config = dict(
    dataset='simulated grey scan slices of phantoms with and without marks',
    train_examples=61250,
    image_size=32,
    init='torch_default',
    residual_init='none',
    eps=1e-06,
    lr_schedule='cosine',
)
Rows from block 7 of a small rotation predictor, named by matrix and row number. Rows with one number belong to one channel. Each number is 500 + 50 x the weight over its row's rms, rounded and kept within 0 to 999. All counts start at 0. Numbers have three digits each. After the name is the row's rms in percent of the matrix's.
After each channel's rows are labels from the 100 images, of 14976, where the channel reaches its highest value: "responds to" is what is common among them; "lies over" is the class under the peak. Only what is clearly more common there than usual is listed. The data: simulated grey scan slices of phantoms with and without marks.
# convs0: first 3x3 conv, stride 2 (model.blocks.7.convs.0.weight, 176x112x3x3, standardized in use, each kernel summed), inputs 0-111
# convs1: second 3x3 conv (model.blocks.7.convs.1.weight, 176x176x3x3, standardized in use, transposed, each kernel summed), outputs 0-175

convs0.25 108:499459452530492478495509580469503565473505562490453438522513495518492528458500519545444448541536533561458485517397463519538503544397538471530487546557563570451403477443565468521559469562441478456382471459581490509508446484570505477552461451524452477504535419573462464459460379492460463445365552421482442538442579458549381444509440457494
convs1.25 100:437426427408490530493485477519501426486408527457474474533442435543445526495476532432524475453496509499479503500396481472370491529499491386461519459537448543476487560409488424515506415478528529439554491445551438489486467428393410501440384398428441435409413453501544529523429534427554468455428453493468539509506407503538535401456465409486470491489390474479469443453527437460601489471486495493530472533458495522451463447458511468527445450504507535427420532486441466482501419513411469450514506470490445427457475426491428451460481434
responds to: limb
lies over: bone

convs0.6 100:524531514532475514499505493551539485524483506584479537482529588482570524531424431504481500455419480488431522488537389439458425465488365379491563514469447462514447462400471557378509543507488482463545528519424525485507399459474549453454435422418456445505417506450501420521474532500437514494538404441458441557586498564446546477503490481463
convs1.6 069:495563453458429443479428569479505447413498503474487477491444388554497420542508476424482430433442392447504468507376571497540525426424481493458565430525476520497547441436521535557390360436510500492469498475529461452464401456427503450524493518522489514478483537455548471556491449426541522457423538469439446505438443467519529482494480426494513579482410413426433475448515419553526583559473510509512457440443419430472468556515458454457486484462494432456444497452471444477502441419430425424442507505497480509466439482521409455507454437
responds to: belly
lies over: bone

convs0.157 079:454381377438466402453497559433436524392494506506469424549503510494500504416510584483461426557534518545460513503476498542553471582437598541465506498548583570457481513479532540563574438556489473454410497482570483509549469485549538497522482441520479524535508441589440476449443404479492460494404558428541493550480568461556458559516509465523
convs1.157 119:454530424462476511608493474494491461539446490468452462493478415511454490611494515495555522483608626539475521556485493556450457517545433496452502566517470539419573538476508501548561417539496607419589511457555436513520445465507476555523518552450529561465498450560644470498501488449539443504454446400459403505520432460486565406439505492454443476528441489489628493463566530517552423483538506451466534484535543605511523434593510569547550564508587533533462600535444541529594526484538487435492475471504460521520561563572485508523508475
responds to: limb
lies over: bone; organ

convs0.137 067:469481472482504494496513423535510417483477473376525492489535408521385501453553539479519497491497466449515545492475587562528516439567514478528467463440462519386552550570441553533441391431535473464463531545503491553504569394426444594482516536516506569469515506550547520445493479418581460558531504528504566465419430352492461556539509514541
convs1.137 073:512404502478498498494477439448520451506466441474444507439475451343492539529491461542503436473477516649513538484509509580491511517464427483471499488487448496517502510474526372549485500452504570484597539432478466555561450431526475564479536532517453531556501496554642541447503481479444390462474465507497491468506482463429455428455481525409387459498478542570488475421586504370455516434508503464438472507505485455479547497553593506469521586437529574471449662525395495495604520462503521458546517435468502472490521539552450536561522539
responds to: chest
lies over: soft tissue; bone

convs0.11 105:540508488556499509524511553531537547521492537498499492529540491524523537524415424554502492409401550546467486503462397442472507405504421420587503591547411539492417424401536561430524544533458485469475525487500564487556403453551540451514452476477445425487502483517546465414488449507413412502454398418486455569509535529530454436553430458462
convs1.11 103:481477493397490469419473558511504429444425483477501468533468474560424496507493488449493445450423446491494484464412516492491540448451496470434528456537416528497540432432530489513410432446471486544512488528487441462457440424365391449442425429414444440396381525413516523560429491421560530470445510502405478517479471445553518488529486422533520542484383480452392406433462415511490524519458404532548469499439462453453451469479514474516444513455439468464434501477447502453481407433416461474470538491468482475449433448484449477481503484
responds to: limb
lies over: bone; organ

convs0.3 127:490452427468436459491452501464464497442438474427496436507488424469471474429452463475490457493490521499456404461668459466463483487490452471504442508514471454495498495461518500449482503542470472507648500488472507484496455483522637477462517475462505471483471474450470491610499628494474598460629493480483512606442528530497669505502472489500
convs1.3 128:509509462526491453486546520458410520507533501551485466461574552474449446464476413480460497561512463427476410437576445472562437447445442427450512508441473436469461452575486536471487426472534414465402521541440512513529546610509465455542467471475576446472477515484407509494476518559481498559475457436451413474514477526456440487475602500463521523484488462455510476469410508521406493511508472481498521496531485481489399465437452479511424502594448415515590390578493482529389479455565560582395493516479441445565486476448690459477493477
responds to: head
lies over: lung or cavity

convs0.172 093:462505500557488508476544540519525530527528569496492525519495526539440546503522531566449504511538520525494609547394540540532524511418544487541540526522527556396448470490556467543539400510464475432382499532557445475516482427514444526516461507518453518502553436590493492393466342430479388492400531459499450484476527377522375506497475469484
convs1.172 100:363419458406474509503365473541544466492379467402480507539385439505488533512503490512490493403582564557487551518442464496378453529492475495494445534546495578465484538383518451457516506492464602467579443437550441488493449376423457521475444482457454460458446443518560465525469481418536418463493442498464549503544489424527538433460448461442446448523468504500522479468566482469492460479492478465504486437464523547513495435517551491435505474514552522494353583480443503445550484515440480429501515430456478490432510481518381494471499468
responds to: limb
lies over: bone

convs0.96 103:550473469435469464565477408471509405479504434532462463496457536443504449480523509427472449516529398410492496449443536532509450545504590539411494407403576590548533519536415465583447518461499488529443471485575405463517557554401415491587513458596462494472453466611461496535464475560510534472458562520467508432509458508507458476486472479446
convs1.96 109:468477480464506505510451430457512453545470480477470453471450426416461501563511484500527534392481563562517496578427516549466502548491465519449481545486450500507554505422505478587546457517482555473548499443482526548538528421585578582535617573571465609561617519589613577434473463558471430482473479476505526452502452455454518501447449542470468504532534490514587529437591549462515542456544554473423453484543539512477569539594510534464595525458536543492454591485470497526605585499475506413504466483541513570487564613604419498546502507
responds to: belly
lies over: bone

convs0.15 093:450532523497540515482505466505501468509483505415525555510478425445426468481520447471555559475432526495501475502617570521439524434495446527562475493515411424463511452542503514465470422512512577577580494520409526537505515466507569577408605533473523566555479533453477519519555558443540512504600426539539536554448493428480604598470570594599
convs1.15 098:524561458455484517543510513438515528555552465526509474466594467462486548622496464545576505529612636530509407539568537629602498533561436553458579556468492438490500524616517527499522437512483535501451516537572479496532453484572515536519556605492540543547509519507578493501502484454470539536475527458400415436463492517433505486476556582482485553514558440501544542432516572543431540541565450488436536457526536554532527515547404554521543646462594475589498509590459584532472549483538538508499564466505479555527542557499540492558475540
responds to: head; side: right half; bright spot
lies over: lung or cavity

convs0.26 083:554560511566491564566525457557591467578494520512479530556510494501490532485395422533458522426420478474457470520543443406494488422487482489496501503481467586500482398435455511491462540485427481469573523466508473436590490453473564426541498454530404434449454500596468466460464495511434440533567448429513437553516483516548568443531461402366
convs1.26 089:464538426429484462471465521488487415491472473501511415510496408515416488615514494470528505456526629577496545504479530575500516483504446519428555491508419542492542432502523535563510411514511596474590523508511467529541464493529474563499566613467527555507477563528689527542476470456536515522464530493413446503483452422513520466477536514505506572492431496499568451418578545535488565477523418520508430477532525581508533514610554531451584604494523533490469619579449540515613517472522518453488548465515503519521576573609512511534563512
responds to: belly
lies over: bone

convs0.63 069:435477507474517462455463490462446492446418429442488555539488470515493502495489417485523525470411524518387516527607525494407521445437399480495544460506410415481484448526526503453550458533481458572573494530347500510498505492529569548363554488477484532519501521422405527514441534461504502464611419496541495548505525463472603580471540520517
convs1.63 082:539536463446505470489530489401431561543572458525481444413521442478446536579455472515526486516529564484481443491574550524618460455545461533425516493418457435485534444582431509463560417523499494507456531469508578495539417506578544517546561580489600551569516483515511485469469507445462534538459513475409443408468486556423481578480557551453463465496586494520490544428513580539462527481512484419397518419501496567511548568560414537516569636480518467526573471581481567549464572496550544550442508538483493621589534552476544513529484532
responds to: belly
lies over: air

convs0.97 083:504453462459473438497448449481457437449489459561456452427472577454545426490476499403461452567567434444475540438515480533491423611462527361474545478432597481518466555461496555506506471554543447483490507492493401500429457517456493526504414445487537494503448479483515446626485520520474616443493576462423464530529531504386534477455469550473
convs1.97 103:449490478499488540567473411453488497511476485451437469477471413422490447494487455487481546411465521439489426552398496494457494547451466512464399531476482422453532565409485476538526448545449474410426449384496518484464478424535568514510576532571433553542603432517417507407488463556410425478473459457557482477489464461437509525450425516433453442543552437478546544467530512447546510444528571462406495452522525479454553499498382500467543419484499466471416423462487437523463578494475451444469393456515485573469521539499385439496422473
responds to: belly; crack in bone
lies over: soft tissue

convs0.71 068:559484458450479478553516437462517438476483484586485517570445609415547443529466429428462419468412416426479563457428422497443436493526449449452574449411489547563494486451445520495470545526491549586456532513482458510572482513422491419520487448536457491522402471574480408484452454560477470537454420470460463499600515547460459437526491512476
convs1.71 089:464506446434453443465439495500500386464475487451449451498433387494457421575499476471493445386447441522483536531407536515474510426471445514434505508519455535462553385429505522573437388448490554453544512424446475509516430455522538536531581572528484583494550535529617526481483412485519426486430469425459435468481426462502535450472454433439460523522442472462501463434564441515518553472479504469485452427476458467462511565580515487430562503479474503464470590445461454481609506423478446423454454497480501579504485590579409489551508472
responds to: belly
lies over: bone

convs0.27 142:541549520586489542545521545535547546549510550489512510521538472522506565516424442574513521455431532541489449531447411434504514430468458458560484580541450548478413420412523537464523532510425483452468519455513543469540426449542523452524467480507421412459499483538520460415487412506403410494444442415452413560477525502538455401519400424426
convs1.27 116:485469493421500501456486555534519451444422509473537492547499502558462519477501507447476434458451431489491500442432463462483516457464518452473539457545458527512504471465536494477432464443458491526511481532500438421438458436368397441426400394422432408417380514410457535573463501430558514478478495532452547523493465493565512470524503446524546569476402484476409422463435395498491491526445429540574460525421450462469438419433522453515418460467461473438440480456463487422459390464419450479482536470460491439433417427452470469454486464
responds to: limb
lies over: organ; bone

convs0.77 076:399541546523540522408508461465453464539502498411498503489519414487390517546504472514539503488455495486557454512564550512491524425545507489512470485485434426389576470556478517520431359423525433459540531493443537487479549411459522565413481524447488520482496501454497508526467577376566524554598469541483563526421429384489577519520509491481
convs1.77 085:502424528485490493542534379378493533499538545494440492420571524389504503529450435568499476485572534545476380531534511558532474509479401522482530496380542404494506506575481380531494535464482490490440496472480478546518471483565529510505551521503483509548530495518549504385491459507381449500545473509479477397506537567354434510517471547476401423499576455526513535416511537418447535400533499403331491471548492482493541519533456525490527553414516442510526542518404503517511541448500535485452509465431515516540518494523546488545471560
responds to: chest
lies over: soft tissue; lung or cavity

convs0.14 096:479498511504483491485480475532504474478480465511463531434473517457507452500469439450465495462479483468453451442601465478451447491458412410477515475470449377513473489455485472420508515541514499502620474549423483506427449482494592520409490438425539505489406508380448467604508594493490594468599465477445469565522511547398626531423540509490
convs1.14 089:522575441476497482510517474417452505510581514554515446420589457456448497580529441468524521505533556434556360501521536524648550515494475530434541515427494405539477507581510513509500385528534465487392514536542509479507509536515536496552512556540577509589516515506415457455520457499439569545398591507412431467439486540403456513460541551499506554478512411519532527473466521532474590536538531541439484419503480563495486548475352445451472551532543438533513422590498554542397520488493519523461549477481459505566504486484556427515415460
responds to: belly
lies over: air

convs0.32 089:442378387450475406446489563434437537386492522470461424541491486496472479411538557475432420564570533534455488492485514561548492577385596522508482503552583549461465498495555487567562424571494482478449485489583439513514481493551544515528484450511507531538537442577453484483457424465522492440437592446526497532462581451537463529489491482530
convs1.32 107:463504398442491524597528502522483429516464515462449453518466418537449508553481508475533526479582551507463528513492481511390432530508448427457474515551465570417507546462500506511538406503525574393588530441539458521498455497433420527520425459409561502408440420537582465524488514427569421482438417400461445542529402537532575382406512419440441457521361513488551438462565478512551406478521470457513514544512545562476481420536523506569504525547563535475504574522438493534543449509521495459502470483506410465540507493544507501492499433
responds to: limb
lies over: bone; organ